Weights of a small contrastive audio-text model: text encoder width 256.
Rows from block 7 of the audio encoder of a small contrastive audio-text model, named by matrix and row number. Rows with one number belong to one neuron. Each number is 500 + 50 x the weight over its row's rms, rounded and kept within 0 to 999. All counts start at 0. Numbers have three digits each.
After each neuron's rows are labels from the 100 clips, of 14848, where the neuron reaches its highest value: "strongest on" is what is common among them; "peak in band" is the frequency band that holds the peak. Only what is clearly more common there than usual is listed. The data: notes from a synthesiser with random patches.
# fc1: MLP up (encoder.blocks.7.mlp.fc1.weight, 960x160), inputs 80-159
# fc2: MLP down (encoder.blocks.7.mlp.fc2.weight, 160x960, transposed), outputs 80-159

fc1.678:480502566415568479526512513469547396494485447544499420449508433471415450447521482519468471497481572542357493517448502545588558489584560504485543483491568453411527466492504421510459488410405535518492452490440476503455502587554540425504450532
fc2.678:566429539429566427576482452491458469458553476457462459453462398423557484521531468492673426379483519509511573495476411495450570495531499535500521442577490535491544523484478607463473525433471431452526428546539488541493429557507469505545485416
strongest on: filter opening; hard sync
peak in band: 0 to 250 Hz

fc1.506:537468525431500475506473569451395623508544449508440493535513437415454516460503473456494558481519459512465427515438482541531494454498459505512483512520461532497561501501443682453424531486407558507557453523531496405587455474537526424528479529
fc2.506:517506477406498498509466500439516462526458447540547551518488585438499544457486534530487554519588486442511487497432487495466507406447490491503467451483523552577450638494480494544537556514582566514463514460564548487541444416543454517536439490
strongest on: notch; narrow pulse
peak in band: 4000 to 8000 Hz

fc1.366:453454490586460459567500449498461563466507512482521503480577503469501555549413473528518533530491501509436538551407479519430440548429496565537353419489426419503528582577518531499456512550605458484545504535521508473532524453522434498648490520
fc2.366:521466493581454434463521408478480478552506484531440510450521478511456524476545505512570548454602572493523543474469469386546557471487441510492579493470461520453513420458468459499411482560418495447541646517496467466518475470464564529469383529
strongest on: filter closing; resonance
peak in band: 4000 to 8000 Hz

fc1.670:558451418404456588440437475618534409486490523411431474489518424447505506470553476452538423399496523416489485423492494603469527427518510451535504510517437473394529496538475482549516531493468563495445453549463511473468507458439511432429535403
fc2.670:516486480478418539483491464509532551542579447524549472509472532554505504448546457418515578490499491420507578464405540472538617454444538535402543485628512464544499536477494487529460507532476406406511423436539524523553420455525463510509394514
strongest on: high-pass; ring modulation
peak in band: 0 to 250 Hz

fc1.186:436513510540510536519423548548499504495523501460539542439556546409515452465526474444502545537494470483514426478493450510473431470595497537535533541561426524383376500467482475499492480544458568527517539530464502408457519538522616471530575469
fc2.186:500541513535552493513406542378496461541492489518544447599521559440439512510583454409571499497483490490448545484566494478466527582604529542478483432469471481493447555547548550566595384474440512476562523509469453507504499475509462535596497572
strongest on: square; high-pass
peak in band: 250 to 500 Hz

fc1.668:559447473491478555537532589498444531505475528517461451480467455532517455550429579453481557414555492535529513486454599463479459566604460481556506478565585502500499531511399507511510451500486545416570444553548582433533540473547450520542477448
fc2.668:573543533442486555573527450461402493533478516542558532490608553561482515464525502609504551510533505482508545563573504559543533445459500538535559462588485441493461546442464455539527453464591563566510422425469477431433562528519589582489411430
strongest on: resonance; low-pass; filter motion: filter wobble
peak in band: 4000 to 8000 Hz

fc1.284:525472457528527457436438501478466554477561454604519504480508484461557421510379502516400465522567453533490428476519477592509491581559542428497473533528547410437490417500490424440515482438458482450398445514563438523443516469551400462516495523
fc2.284:625412454509484513565448454501489515491474487387534519495510506452462425498465565524576457497565490572510568455563549443536479446530573636527506473403619510545496479507431471559571475444503416499485497542466471396435458532475459502469507498
strongest on: resonance; filter closing; high-pass
peak in band: 4000 to 8000 Hz

fc1.51:487513469492451462560539506472521545548397418476486529527590535506504520571471568479462544503597572424373483521538519617443536477504478497501501562541486449502432510422512532529504508584582564410557573567466594456580454516508558448469447467
fc2.51:506502506547526531523436490520532408528538416550437457408559506504530578489515477556495515471486494418552465566541498489512611489554464543542436550532465462459476539533472484452535558627591621485482526440424418545520505461533513555456539462
strongest on: notch; filter opening; text has "register"
peak in band: 250 to 500 Hz

fc1.203:471464484504462536582545439604503451512445511467574547536517522462438562481464463430480518496547512618451562453448453436452455592558471539607438460477485616556469518465457458458451514570554585479477543529456554453465472535497503537499489469
fc2.203:512574493495453493532510528461535483543527536536561504472543504417543557431440489503469494510519461507498421606484520528497525456421574521458538373511518486600515533564555648503495471451527572622492552512489566506495589484547512513521437504
strongest on: pad; pitch class: B; detuned saws
peak in band: 0 to 250 Hz

fc1.281:491434501487471464497450527516514540503499489517532490495506422550496456516551538526597460531458624558568615545485438464517512523438545463426485537491605519454521486514494557464488497516568537525534542478536524413490531635517531571521488504
fc2.281:544558484483363491585462516542505528572587489616437464591480502478505499587550563602516526616470621384534495544533467459467543502475446449528517477456524498480463470595461527525474523499492493553513520489604480496572523508526583517500517420
strongest on: filter opening; notch
peak in band: 4000 to 8000 Hz

fc1.419:479553534544556513526487562493485536636532557550594393446502427539530573432541515487508464501530585508464415466473569601521430521531499496565536410519474479540408493546510677503540554510443539478497508556612546480504581437533538501465544499
fc2.419:485457442490521540477422452465515494587535566514548441446412563487562415530603531575516490515554437510623476493482591519531513522451424538457540561522549477529495527503548444513556501457513506588424549455464430432520482437452501500592463541
strongest on: notch
peak in band: 4000 to 8000 Hz

fc1.248:502521562532490548514479456415528452478557457515487368489526525447502484511559484550507457536453518528438455441454517490584571479577427465490526525461434506560431501556548427458490496531465436494559510423520544523511539437454496552520560426
fc2.248:460448469533511521482634579506522511463518460528578583421621498566489561453434458464457464504395483511533461445444483409515473567518458440471488527461456475497616463452502420504490478498403477518502492540529488381504505516457501547554499451
strongest on: harmonic FM
peak in band: 0 to 250 Hz

fc1.586:482494438539478538475564460526486512445573464427482513424479540517450539438506497516495576513559426510432621510490450501454391496467366584480460532455464540526498550518436482510496503555501518449537497405512431516494546455488537475483552551
fc2.586:481503540445377460522506505488407429500565456462512501519486520543566513486491564583563590394554513507609557497509487619488555527439539469500449409488437493436479449506499529544454544462490553499534501429453508483411476593457571524491516516
strongest on: high-pass; noise; filter motion: fixed filter
peak in band: 4000 to 8000 Hz; 250 to 500 Hz

fc1.412:503433580448493492482464449486553526481511565487555486449509533446573508523574482447597524481542531474551533515480436462460439481454550469505530554575475448520508477494531460494527491590529468544462460540500461574486519533480495432504562521
fc2.412:496567517580439487500397542392509477553594512475529551484482507453477479441544469572406463551533537411465484545551518426541503434485390486481536461473548517534529521535551464448487520450622500501474427449507556554395484569532597458522463508
strongest on: drive; pluck
peak in band: 4000 to 8000 Hz

fc1.184:580513438603511498544497539533425531494419409467502533504476469543455521476479520586522577472444418446431452450412521432468500485459415489537577412456513472549483498426583501528481467441496523538516454567534572517397549556537474423577489430
fc2.184:528519484469541535576406497450489515556554432483531568583440480456544548546498499627545485467428547546467471436479560496544481546535493523508534457502455483493496515491498481504433528427560656377458549515616540475569652516538497443503606539
strongest on: filter wobble; detuned saws
peak in band: 0 to 250 Hz

fc1.106:530489556491466562569492451449509512487527446535455415502497535487544568494593512509487501503463486463464547507564567422550556514567394455535517526537547480578419439560500462500501482447535468511469527503486568483554530497484466496452513415
fc2.106:445488483530512471574587545559500562387488512548559437461533434565479553456457553534524535525445441533546460467415484548516458562497457414473484512610525565512611527444458494439531542502484538494471480517491487426506502513415529459543478535
strongest on: harmonic FM; triangle; oscillator: square
peak in band: 0 to 250 Hz

fc1.257:503513484518446457524428544449445495481558531461466488485570484490384545520514545450498480424465452496601494482398522627534528496435474556489559468484569473506575529525442522486416481550527540505542568574474629514451479460485477545474463456
fc2.257:491471422430483515482477476517535464530470529565456468520550471446519453552520515503395418438497505472493573539405485527482507489552480489587435511589440537558490494559512491432495545514466528475475581497572527505545472476500500486487551547
strongest on: resonance; harmonic FM
peak in band: 250 to 500 Hz

fc1.282:536484436521514496572527475523522527512543487568550414484477527507535541522456603510534463575524513472470485595527477600521550467607431415423451471533559462523479512547440474496536474569443485499428490484580484489604511523569518499481473530
fc2.282:489462540481531531509501550492430461475553526500579487606505546438459441478455571382509434583499558482586560501436459506485421493500535433547452422500432467512456584462552506513506566499395522507538514525490443521518469472495505519487449575
strongest on: square; harmonic FM
peak in band: 0 to 250 Hz

fc1.638:486388511480480488493411540437547497524440517474479503507511454505516559547442452499590539516513461412454577466446607524459499450374453514549548485549414498464518599475468614494440525517587456549571554468490473455512511494475484418423527511
fc2.638:538508512477457605537413554556541448403532531526490458454575564543360575485635488366574522469470586451459473419462491528569523488512530521494554446504509580475464475496461421536474462394479425522493476455476489474510526532500509468511485498
strongest on: filter closing; harmonic FM
peak in band: 4000 to 8000 Hz

fc1.113:430406549471382492505426464471517522450513437489515547530516559493538467515456485490488467477460463479501432437477492601433636524472497525464489560497617477474481522493562489607409534513464413490454521533489549476603485492497580487459467571
fc2.113:457496525442487386501453507519481552437456494493599476484402471494597541513484526529586453575419521518537496487575426492471554550448526487490544475459538423490457476523539436500572443607502460506625545361424428481599516488428481593549530480
strongest on: pad; notch; noise
peak in band: 0 to 250 Hz; 1000 to 2000 Hz

fc1.696:412447511503534455518463473352486474512422417551535605425526450443490505563364546464464453458520488521552558496418551489559450544506518599534493460486542464476564517498447435507542502495411508505522561540464489478454447464480464467610515405
fc2.696:515473543432504454557456475529450482493461456490457523512585522573455508424606477584482501571550469467433505489564503513482489505453478463477528404451587467577543466419529451522563518531495562517480572474555483504459599532465544460450385545
strongest on: resonance; low-pass; filter closing
peak in band: 4000 to 8000 Hz

fc1.566:459470432493539482484567404400488504520566478612530603476502495439467515463601516389502506478656470501473531582452482533486428587511448503659478475509459600452448549488546460456494563446442619396452457541510471482476492467532461583476483536
fc2.566:520413548576491483492475462574469558406336491440450602533469588522517532521510553406476482454484522506448538454464501461528422434427492516483444418571565394430470613523475447519466513500443547456359571553537524533496484610508484480536477562
strongest on: pad; noise; drive
peak in band: 4000 to 8000 Hz

fc1.202:522532417426500469537426495501468469342520452538590425470571513470439520543521502522481496505511423461364419532533503473642646509496523485506427489515513477518512574472438498669450522494520481437458511452432469575485466505439536525535486557
fc2.202:516447562456539360482462469462458481578433525509455491468583435509509497498506510478510513532491481592528528534504573593406454518430521439550566464443523452547450547501499576363515421545461590467570520440513517458533526532491470566502576484
strongest on: echo; filter: low-pass; harmonic FM
peak in band: 4000 to 8000 Hz

fc1.529:499544458458441448480458418534539584610500547510580454560568569542477491430574421524543430496432514408522512514430596579344518513378485539493611495450492457418582536560457552475503530570473467487586581521478475526465476452561496514471517459
fc2.529:597548545501486481462478528507565441529530526484516493480512480484387469467432458367510540338445576601473506478491381514539477491521521551490442457626542446550527477503497509475532498503419467570597453513516499497539398471512560549518497603
strongest on: filter closing; low-pass
peak in band: 4000 to 8000 Hz

fc1.87:551467528493495438568438377570534549528578478678504549540540481549555481505542497507474481458540491430576541534575550540487543573544517502637447487536545501498433473530409541453480496492528534491524533504466498500435489497461449538570508492
fc2.87:504558472440481447523522511490453596458504576487472504499517490504607485486431581491544502542529479514547398459540508586652525506579451462492500353480397398475463497512480506466469416437493529441402461483578448489444557538518526494534473503
strongest on: pad; tremolo; filter: high-pass; noise
peak in band: 2000 to 4000 Hz

fc1.176:517412586416515495566500539380495523474619370548557546440577394510495504523519495507583594501511521553496508500478551480405448472487461548485553495503449410446494487545564469463481497537557424542479503461536449588477480441453434431493508446
fc2.176:434428454402509511564516555437463473501561560556515504420497562418529508495533534453401517520563490503448459509456496601572423456504520525480460527456498621446541453474478510499584484544416441452518506540601482427497517543604484445523500450
strongest on: notch; harmonic FM
peak in band: 250 to 500 Hz

fc1.716:476483466444563506510541447439474474458553440455486449498556557468572420552502442599506452454546496551456472416404520460503607513509511519519544538492393492547482475493499448521498521470518518521491542425496488494590536494484410517478589572
fc2.716:454451549601510465497539509519502430539510397457584442485588527497466467537424425513495551540525511495494583488435554481422465457504493484457594495446522548481518496524478426470529542508574522465501503423525501465495568415547527490514540426
strongest on: harmonic FM; resonance
peak in band: 500 to 1000 Hz

fc1.608:533480541591474482531488461554450537487486622574424520477487466334407524545462584525535627494572415436492526477515552460514469595532553506455511494503396444461511438499434511422509537583518427479518554497563432430528519430540473476470435519
fc2.608:466484424497545541559418496560463565584510441512442552523487466516543482476440548450629584563507446523537495431536540465564420532526425497496482446402451489538528477510425502526427588459585418541428537438480476475496513528543505545551503548
strongest on: filter closing
peak in band: 4000 to 8000 Hz

fc1.221:505419488383542627515500511530496490491505572542465470412499500455447460476533481410483608542527442410460563426440537510479510553534474508532493550522448521433511470498516498486565541489443493429439511497436480485480465359489484501488424434
fc2.221:523514578395562542527551478511520489447435517546545505592564529541496495514471462491529482436511442462575566507416456543534476439504582423588538513461548472438496503484557457552541477398509528429467517487515566509569472559526592445474449451
strongest on: high-pass
peak in band: 2000 to 4000 Hz

fc1.672:450449463467487550544542482528522493531552484558434534413464520511514493439469452536452623415521512417410549512486578521447573555481391615521516517455431512546487571533495537531532466636561493497432503475508534430521604499494505582572500513
fc2.672:513479443586559455472542398437377427463483539481484503577450532448456437430481561501481530515503512524454434479589487456510467516461475485557535477584522515492475394474513506509514424520511424468447497459460523456479501498570550605508423549
strongest on: pad; noise; filter: notch; resonance
peak in band: 4000 to 8000 Hz

fc1.571:547421485497500565503487519498486460531453503475497473464536459563513428503441536504553474340521456484493522486514512587578528480509461534463547492436479496397520417569560427440569455507558429512533421448456495563516568494543450598444407485
fc2.571:427450429496494530547529474362490536514562508457492467437463557494504451506567531510463489504558437503506532514534532478519590572459468343427509569480597501537501491497553543508551526567471502474477616472451432476505529476491537398446504523
strongest on: drive; pluck; narrow pulse
peak in band: 4000 to 8000 Hz

fc1.242:546526447546498504441566518591457535499520468519521539441460514484502595607476490491417429530497487400543467508476582517514550472502533399472431546528445440562497461534503588518391463520477474511433509605482599453552537513514493537439530452
fc2.242:526543530564545393539546517473541523428547459529590492478537492470522429442565524482476431524533552417554594524435431522444496480454389462533491548561471506523523518554566483417517520452533530527536506507399645571521504441380531456554418507
strongest on: resonance; square
peak in band: 4000 to 8000 Hz

fc1.76:565591555493441412604498482487488477558463519503449450514452425563448555461535486457426455420444469494471541489431447503470474587604565486518477403510524575563580415558504530500473452434480530559581484487562510503520473521510537496512431489
fc2.76:571514526489454507491556481492480465575549524551516459505429557554513574506584527504509473450529474514476519554487485476516528403467566489496539578478527468572517397409534541595543476538435505546544441480509489502520492489479484402565362538
strongest on: harmonic FM
peak in band: 250 to 500 Hz

fc1.161:496577516471538545543570511493551435469445505526533371431518547498482528444417445499513499535491531502494377495375444531480478506589488557492544464479510464511460492586493540493470600377539495497472511508474557585573549424517513549507436539
fc2.161:512535614445486459524480531400504539530493535476455551415508480462539487525500469455523496364600435557481486518373457551519555537518365472483585463514503475487490570523591541438408505540505542479456552541513451539506595528411511458556487466
strongest on: drive; hard sync
peak in band: 0 to 250 Hz

fc1.535:471462453448524503489509595492447460565509449477522405466435380472507462493482566537538563487524462442501509492506487545540489522369453455517428583499489570522619516476491486518532431417507447448496455517464570517468588485523431521511472476
fc2.535:550416508464526518508501447495534414424482497496479518454462556487578450473454405501643457454525533518524431484515480504470546570441483580439472417630454561490538517515489531426442484522421490528511533474488488504528478468446542462542389546
strongest on: drive; detuned saws
peak in band: 0 to 250 Hz

fc1.637:487491518476452499533491517521473577534502415357554469529509573499613411512456522450488403523522468461477543465499574576514548558578536530557454505568545432440476589565448390565482536508517478490506493463476473599495466371442487441476541419
fc2.637:598510516577516562594425483470505560509503444547546456452524520452421497451423461548496438455549476507559592537579619525548550475509465514540474530426499436520576501489552492481595497443494546543498532452463458467486434454465429519611590520
strongest on: filter closing; drive; resonance
peak in band: 4000 to 8000 Hz

fc1.82:486463531442502565534520466542493463482435510493456594455570490521476507546550469365476473528500427530521540560484488561395512496470597490451475569481460524513529631502449477554433470541493394563533574458449523440491501588475473507505542536
fc2.82:462605490468512419459558489584462534460489546541490515460468549548513581483481488492544414506486508504532480469511468458478689506484429571458500576465408512564532427502488438457388575515598442447567521540508461528540537500443538570511538421
strongest on: notch; bass register; oscillator: noise
peak in band: 0 to 250 Hz

fc1.623:611575453553483484526506410533475512454558542499569510494405466504476559486478467408532364510540519513541439519539486486459511525518506514373483522619495536526511501581424504494550540500609625390601445498507484496481459574464477454525541551
fc2.623:478588498578467503492449573416389464501566518517448517428351548496514482450497522530549533406449502479553434472467459461505556526473477480510471559498470422495440552543485429585500432514471519602521514490513553515541478416523557506585542526
strongest on: filter wobble; high-pass
peak in band: 4000 to 8000 Hz

fc1.740:475476465492513531604473426450502521537423473471526542523561516479519505466432553499542499532542542542574518595433475515566539511573494557487518528453543483440491441493510472573474445478416497384466454503493541538685576462400433567569411492
fc2.740:569448476595450460452454436509474554473489425525704502403512514460448550544539457496482512460518485514458519533494537399429501524411554465445468448440472566407510532500563507490477486502531637471430443451464491414588463574452459515489419475
strongest on: pad; filter closing; filter: notch
peak in band: 2000 to 4000 Hz

fc1.23:493477555573415538578497533574420543533546481441442494512538420571480461490481432472458492459488451542469451464498553538453508514522500462540615470417510614490471459500508445487555559467457569562553504501466498563458523468541503546490372479
fc2.23:418486433492488467598475423504534439455490527392548425515537554548486456503561519521460507516477488524516488526455515526553446546428469485471476458530481498428644476523591470405605533462417510494562467471473472467490522461409493519563402516
strongest on: notch; filter closing
peak in band: 500 to 1000 Hz

fc1.644:493564499471560513546475507508474504437491505480506486443497509519464469423533500561559522494513517479390435481545449555555433508360465470465490421371517560421501613514506515447564478554555396485493517572507550393473595535519569526526490515
fc2.644:568484477426512549471558484543504543579525451509508499516450434391532494504519483511478516517479617551516550419491494478480572465492484500429478547496514528544593484514472465597510549506476445517465489475530503623446445454506481585484509513
strongest on: filter wobble; low-pass
peak in band: 4000 to 8000 Hz

fc1.304:549499577583531497535477443465564517448518552516410485464587543524501552476497566564597535493587513558538499524547475456460490514533555477522470415459434512504515360537521464516390467515474529377597532539504487521552500466561525491480485464
fc2.304:438467471503453516414552530543467474570610516581435451561502470501467578624500451514487492399447529526574413591576490418507477553447579469499538514430501442547540629609472482423502548557538488497521495454493518503558537466547491503502500509
strongest on: harmonic FM; inharmonic FM
peak in band: 4000 to 8000 Hz

fc1.102:444579509487510495415525613536490559562524540568509517479547554470622479472493426476526463476433550485432544440393431561575504484469532510495470432530438449539514487477390468496489476535547570540544474448484483501468503478486456535479452478
fc2.102:508438490486519489519547431567499510601555509556467510576483548528460449490459560465528498527554509436474425467522397535473592547593581479465490506461507462511554446570560485478619492451557514504455605525556501542520424489543513480445614483
strongest on: echo
peak in band: 4000 to 8000 Hz

fc1.504:513530444419525584460485547534502578523597496515508512540447418492561516585481482344515497451495483531507513447428415491483537516589501495480480555486590530501483529484453539527525468516560474539538491567530493523558503504478524420481558438
fc2.504:456580590389439498637416460474518452473529462548543505356539439516512518443550452568486430506557536513510563446567493428487604451486471479536504424471497572532469509488498490578509519522429473500436474533547437537493548517568538421518480465
strongest on: resonance
peak in band: 4000 to 8000 Hz

fc1.677:455525554458469527464550605435467572599538558545556486484500577513580515506439478400487515470477537421580562401529464617562620592494540552493467493495566522493482490469446547466486465515535478605506585562524494523459508474461570476494473509
fc2.677:446459404454530554599494514489517548534481489515479533468465540528552462528408603513535437558513553517529436499598540538499483509494505450466480477459448510440480518473556489519616553526503489419465560476519401486459428582482455479468529421
strongest on: drive; swell; narrow pulse
peak in band: 4000 to 8000 Hz

fc1.761:489448519524478556497470502534402524427552478432443427427599542524434475538546430431414466463445563472426553569480493564551512527467438428534361573500462448465369526518396556397474491515451492562568494505552522492468495472362471483419478431
fc2.761:404488484543589393478479527508507466415531626584391539489452433512580491425481527474472486419479546526493482522516502500503507499504457502510552548449457500563506509459514537499615523538504566488588440443565521551433388492507450542446418466
strongest on: drive; filter opening; narrow pulse
peak in band: 4000 to 8000 Hz

fc1.627:439453471457431534484447551506440534523541531455370445519475467477465425534394511487514442505470533489502476521603564450558439493536549462461501525435536474487422606535441493509421548529400479539446467500479505501563536453475504416527519439
fc2.627:391544477538451560488515657502583534504502563540495474385469506584505495594484441557544510475467475491532486455475508542488543540519561548459517540496426441555530560474488562534534491535617575473474469550448512494479486569504559535488498450
strongest on: pad; noise; square
peak in band: 2000 to 4000 Hz

fc1.134:593506571549502486541464511506570525393536509525463492471495570481521487565329509487518494370517434530570415512438534534461462479530532472539548644604511589528504580511478357570505519507556499439448501504509465452490535453499485598518511472
fc2.134:540469417481521480446454441537473423486539536515474441518423514420516436499424558482467495579560555462431503526441530512501530383548454562445543495494482458640483487572406534556507521485509586582535549492574488425459514539475423518501501520
strongest on: resonance; filter closing; filter: low-pass
peak in band: 2000 to 4000 Hz

fc1.109:507530523462438483494519426488487580536493503497500506514538516471539432507504534469479523477579524464496568493467603545419561516547543501457465522544398501550450569490455498483495496609511499507549544509535501439523502475455459332507508565
fc2.109:592470507530464525563456458475461523527536510483471522468583556451453415499480516434462459532517574465500536523632514435497553463502461598518501468441517584424554424501533599569506456489510421545475480450432526405449382527459411558467447421
strongest on: filter closing; resonance
peak in band: 4000 to 8000 Hz

fc1.640:473610476545531505445435419497572525432515534463441500500512515484521517651505497474495569543516531490502487473525517495520444536398570494422492564501566523567469440503490500565548529495474533524469506557555472420462534444472528498575446510
fc2.640:427547470562485514500460449585517435465546568505491369524421562486411453542477529473497462508464552467513582502528551478526514497488613565433504467561516521407542508459542473548409475513495455450465449484486563448449378557441552436507496473
strongest on: notch; noise
peak in band: 4000 to 8000 Hz

fc1.31:527539435609365429593398517514567439516470508443458457494608570446525503521513557469550465468531450496434483463491548481582512465534414477503569430572534526520567432406438465409494476501433556552505433502450505486491540535568403501451545492
fc2.31:505531392456407357467547363497562498520502542559552422477497504454522524528491463430544551535515463531496507523556472574471509486467478422408477520446512534500399468542401523511496464519543489547500580497545581532475462468421406413478627582
strongest on: drive; gate; bass register
peak in band: 2000 to 4000 Hz

fc1.495:483412506547476549380452397485512508476453507556514495467561440466528483471452511404497474512453504472571506436559515587462452510544455473424554465485487487524516535548522438525449560506531409432538542509500461514453517442489477473460519513
fc2.495:492472516519473575436420452586439505525544478467463470558544483497441517493468525445589527431485490479464524490449583648525492531527511456488513321442547525443539497527525520498548463407539546506543472480469502512505480598479573547533534559
strongest on: filter wobble
peak in band: 4000 to 8000 Hz

fc1.671:535508518488532508553477465489571512474438449480459324549578447599481453585503530583557488449659532413350485562492537454470518576554574448588459419520480471513577509545538485464511455576509537543468544530534543555451439505522501484520466588
fc2.671:531426533549515504497427401528499452544473486464564478490525567591469496493615505525443516486404497499583469535523519522525504553521440514539499531479563509466413551588444519526455538535542547456512478434533496508494569514445497492479518515
strongest on: high-pass; resonance
peak in band: 0 to 250 Hz

fc1.183:484540490514520592518535445506552503457442438580479447499525631452535586505583429540431490441472440454548510542470449589581451540529491512472400556449489506522369553445518540570524427489515437516531512462498463560469503439540447550463457467
fc2.183:487514472459535490492559453497479467504484514496518581512558551559517472444523510511558513523508535520554486396489520453445488560526554506561619512494465484458532486466494562490427443525433562458590534535471496546394479365513488477449468453
strongest on: filter wobble; notch
peak in band: 4000 to 8000 Hz

fc1.665:539499581567393439437492464532501487504525460440524508421523475506541511537491513440598475387484445455511455553495549541517495469474534513494504472367461414514506482539494455482531514506541506509369420565468510577428563541575514474435553410
fc2.665:501437564614499448489466418464538506452562554567426473492514523505498520404526457399435376492516451450423442580563465506559554479510531493488478463532467509489539493558508447501482538477520504520506476421505584435623511526501487459428450545
strongest on: filter wobble; notch
peak in band: 500 to 1000 Hz

fc1.99:517507489554544535494499399421459475484380548475459517453548515597515536470471546503495475431524537523441510522518513491483502567476543506513511511458511457473579553454524476522457563526502550470469559546390579509477559408445506519476435469
fc2.99:430563549586523451505501494421441508480464521438455457517489541571434559500389441501435489495433545524536447488465529491528424480473592463503439432475402409552553545617443579505450472487449546374450472557505500472489568518497534543446566591
strongest on: high-pass; swell
peak in band: 4000 to 8000 Hz